config.yaml
model: "image captioner"
dataset: "rendered made-up planets"
train_examples: 195000
image_size: 48
crop_scale_min: 1
horizontal_flip: true
tokenizer: "word"
vocab_size: 28
encoder_arch: "repvgg"
encoder_norm: "batchnorm"
encoder_activation: "silu"
encoder_depths: [4, 7, 4]
encoder_kernel_size: 3
encoder_stem: "deep"
encoder_widths: [64, 96, 144]
fusion: "cross_attention"
label_smoothing: 0.1
decoder_width: 384
decoder_layers: 6
decoder_norm: "rmsnorm"
decoder_norm_position: "pre"
decoder_activation: "squared_relu"
decoder_mlp_ratio: 4
decoder_head_dim: 16
decoder_fused_qkv: true
decoder_bias: "all"
decoder_qk_norm: true
decoder_parallel_block: false
decoder_inner_norm: false
decoder_drop_path: 0.1
decoder_positions: "rope"
decoder_cross_attention_every: 2
decoder_tie_embeddings: false
init: "xavier_uniform"
residual_init: "zero_last"
optimizer: "cautious_adamw"
lr: 0.0011
beta1: 0.9
beta2: 0.999
eps: 1e-08
grad_clip: 5.0
ema_decay: 0.995
magnitude_pruning: 0.5
steps: 13100
batch_size: 256
epochs: 17.2
lr_schedule: "linear"
final_lr_fraction: 0
warmup_steps: 650
weight_decay: 0.1
Rows from block 4 of the image encoder of a small image captioner, named by matrix and row number. Rows with one number belong to one channel. Each number is 500 + 25 x the weight over its row's rms, rounded and kept within 0 to 999. All counts start at 0. Numbers have three digits each. After the name is the row's rms in percent of the matrix's.
After each channel's rows are labels from the 100 images, of 14848, where the channel reaches its highest value: "lies over" is the class under the peak. Only what is clearly more common there than usual is listed. The data: rendered made-up planets. In brackets: how many of the 100, against the usual share in percent.
# c3: 3x3 conv, stride 2 (encoder.blocks.4.c3.weight, 96x64x3x3, each kernel summed), inputs 0-63
# c1: pointwise conv, stride 2 (encoder.blocks.4.c1.weight, 96x64x1x1), inputs 0-63

c3.16 080:520453510466538472467476480508541486437486515505478529520496480498489486478478509495496514472463464501518505488500497517565493478499495496489462452500471523522468509485535472514482480488449494
c1.16 088:542437481453532452500500500456500531500472500500500500500444500474500500467500500539500530500500500500500500500500539500581535500500466478500500500500500500500463474500529465548500500500500500
lies over: ring (54 vs 3.2)

c3.78 093:498516504464513502569521504512510546475509452510521483476489502509483537499537522518496483456516514463496510501522557536529469512488509499502514539478492532458532518502487465529495536502476486
c1.78 099:466536528500500538500532500500500540500500528536500461473500500537500500500529464500531500465537500467476525500500534566534465529500500484530500472541500500500538500464500467500500547500524500
lies over: planet (96 vs 23.7)

c3.11 084:540509470510455486515539501479493469513468525525490490509531489498482491507491462500481515486497507519514476449521461482481533481483536439535517507510498500478463465491453492508493533469447491
c1.11 098:458500500520456500500500455483530500533453523500500500535500500500500451479500449521500500533500454500529514500500500500500529500500500469541500500500532453500500516535500522500448500450440500
lies over: ring (56 vs 3.2)

c3.76 073:501540472523532549528512477496538497486478504512527475527519475497453559519471458463513473450492520512492495478522507498470494509479528538517502519530504488500486493470481516519495437499502489
c1.76 099:500533500500541500500500500500476500500471500500540500520539500470500500522474450460447500445459456531511477467535528500500500479465482484466536516527500533552500500500500500500476469500500467
lies over: planet (96 vs 23.7)

c3.2 091:465532486490502542477484463485500495487468533446515508506476478525475483493463449511500460496502528484463500525469509486473506533471518452487504520515488461474500491506509513494531529495518564
c1.2 100:500538528500473544500469463500477534467463500466483500500500500500500469530500500500518445460500543500500500500500500500477500500535536500500540500500500529449479518500500546500539522479500572
lies over: ring (28 vs 3.2)

c3.14 083:477526480438485503432519500536518532522523509518506526490476503446501495494482520520476470522472520495507495543487468510475505504474505472495518568482449514507507484514487530506514524508503478
c1.14 096:473433500500500462465461500500500500500526543500500500500442500500453449500500546524475458500500500500500464500500469557500500500523483526500500547500500500524526533500500523448500500500500500
lies over: planet (97 vs 23.7)

c3.72 090:523483519490484501491518515478513456489467530491466499522528512501490490500485502498465490513483476484530488458526470514496505492478566494536541530506501469476477498490473474471450445443475511
c1.72 091:500472500539500500528500550500532451527462538500500520500500500500478445523500470480519500500519500478500538500470500559459469476500549500500535479500500458470472514500500462454500500500500500
lies over: planet (96 vs 23.7)

c3.37 098:538515489523488505463516514487496452487490509513526496527463520497524453522450445481496480485503497516504502469522438497464558480493527479492496514532511494474468493509475491457495479517534506
c1.37 112:546500543500500527500479531549500500536500500521500500520465500500521473476476465539500500500478522500544537474530451500442500500500531467500533534530500500515515464467463500500514500536500475
lies over: planet (76 vs 23.7)

c3.31 141:512479523454492506517502518490503472498495510501499505487534493515490522489556513501490515535442499501500513497504541505473500499506499503496533505523463500528519502508505507525491372487493509
c1.31 101:500438532468500500500473500529500500480500500500467500500500446500500500500542534500466464500500517500500474474533551520500500500531500529468500467500500500539500500529500500480457416472475500
lies over: planet (99 vs 23.7)

c3.32 080:499487492538520521546508500516502479517523503455539453528513504539526524523520448461478502443533475524514491497526513506522495500453529511492521486525508470491503516537521527499489519543474499
c1.32 092:529538467500500500536500462500470472541530523500500500480543500500537542543500445444500500500531500500500539500500500455500514500500471500500526531539527500500500468500500540500500500458457500
lies over: moon (81 vs 0.3)

c3.20 103:612527509488532511499498510508488545491499462522501493483498465479496506502476525538494486497501558501495507529511475486506484480481461503517499540528483521507515502523515510523510505499538539
c1.20 093:500500544500500500500500500500455500500500455535500500500500500536529541542500500540500467546500558500543500500500529481540477534500500500532528552525500525483529534500469500472500544500500531
lies over: planet (92 vs 23.7)

c3.62 092:545521503490462473508486494481470526456515483509501485503502528521491486498561462520496505490507570460486494490499536523487465463497469543480461515470534502500503502497485491499449526515528498
c1.62 107:500500527500459500530529500522500542500519462463465471472500500552530531520500500541500500530538536453452500523523500500500441477500500538500500500500500500500523500465467500539500500500500459
lies over: planet (95 vs 23.7)

c3.46 134:484473522500490517540481502523500473481510506487511500499509487507505513498556518494504491494486501490494492464467508503484484514507482504430528485509443506482506521493497488494464382479492509
c1.46 099:500500532472481545556526500541500500500500523500500500544550468484500500481524542474528459500476536500500500467459500525500475500500500535500500468500467500481500500500500453478473432513500520
lies over: planet (97 vs 23.7)

c3.74 093:500498483497459531526482485512431506489502507480488481475469494508511508490489474498491487486481496498484488527512499497472479505494475502432461493445481488489512493560539504517418522498504489
c1.74 096:500456500500475500500500468500500500479500500452500500462500522480524468456500474500500452451463524500470473500465500521451500500465462471500468500453500536500500500543500500500436500500525500
lies over: planet (79 vs 23.7)

c3.10 110:517500510493442478519482499502438503485494483513494505531484482508527477512452516502521495501524519499524471493501437449498507500440483474490516524504512494507472480500489503487530504501551568
c1.10 100:500500500500500500500500462500458500500500500500526500500529500441469500500500532464500461464537531500500453500500500468472465500451459523500500500467525455472500444500500500432531515500500500
lies over: planet (91 vs 23.7)

c3.89 104:515514529497510499509485475487499495505514507502518503480488497486482508493471510483434487486501480493513493521536480519510479484442579487562562547508501483482494493499493493473536494490445491
c1.89 101:466500472462500465500500453461477500445500500456533500500521500533500533461500471500500500475500472500532500500532475466525528461500474500483552500464525460459500516500500517500500474457500500
lies over: planet (99 vs 23.7)

c3.68 089:485491487538506484493502490504496482496519479505507460513532494537586480494543463480484494514507509477486473547536500464488517479478521510509498476525522480514492489574505462472468504506480485
c1.68 097:474500500541539500463469449500525523500554500477471456500543526522549473520521500500518500500500500500500474551476547500500500500500474530500500500500500500560500500476472532500476500470522468
lies over: planet (92 vs 23.7)

c3.83 071:527497474537507518564468473491487513482524487510537490499477493537501519519529444471504515462510496474543521506516571505507495490477482537481486499486483511485537489533529477537481513500518489
c1.83 101:500500527500500500500500523500500524530445521500539500534440450500500456531500500520500455458532440500500457455455545478526500531500500500500500500500500477500477500533500500500500500467500500
lies over: planet (99 vs 23.7)

c3.24 072:464453509501532468488516522528515484503482545457496521434467507504467529498520503470489497471517458499515483517497458513501500525486492445500481470480488486556483531507516529516483505466489498
c1.24 093:513500441500545500500500500500500444500500516500500518425468500500522500449500531500465500500524447470500500500469462500500521462458526467500500500500458500536500500500500500455500500500500538
lies over: ring (95 vs 3.2)

c3.54 094:472500506496517532505426519492511485481415525468470561505503499542491512508500532506503503473503465481487507476491467501530520525534476494492495467534483499485497507484492477501541505515509526
c1.54 088:500500547472500500536500500529478544500500500526500500500500500541459500530500539527557500500500471466500530500500500500538472500500500500500560500500500500440500500531500536536566500500460500
lies over: ring (83 vs 3.2)

c3.56 080:470512460518512517506506484492530490502446494515521493509532470550552478474499516501458480498492470509505482490506488519514497495455547490551505511505451458493502529546527483492526526502458490
c1.56 089:500500528500465500500466532500524500453442500500530500500543429500541500500500500500500500450521459477500461500500500500500540500500500480500530500500525500500500500541544500500474500500457561
lies over: planet (99 vs 23.7)

c3.45 091:480501502514527511600481529534459487495471501482531498490529499537519516511536504488503496506526472508513503474472552483494492483485472525480471472523478525483507496495523484486495438481512495
c1.45 106:479500500523500526553463522500454500500476481476500500500500500533500549500543521518500500551543500459521500476546530474500463517479526500474460500500500500520530500500500455522470500462536523
lies over: planet (100 vs 23.7)

c3.67 088:448515503427469545503506502474506513481452518498512492478473516491462538502489505531489510470501486510477544509481488549475481529487536528470516532543485484480499478501502485528504532523495486
c1.67 099:500546458531464500500500500467500500500500500546524541466520523539500535500464552500475525516468500500469500541500521560500500500471554500500529534523500481500500500479480522533500500500500539
lies over: planet (74 vs 23.7)

c3.93 085:480503530502471498423474483470500496477478480505505490543570524520494486484484527481480508489473495512476483450557468480541493515510499458528496517487497505497491497508474487503514523534471519
c1.93 091:533528500500500454500500500452500500469500500500500446500500551523500472539500500468457525500500500500500500469565453500554463500536500461500500500500500500500534500538500500500500551500465500
lies over: ring (46 vs 3.2)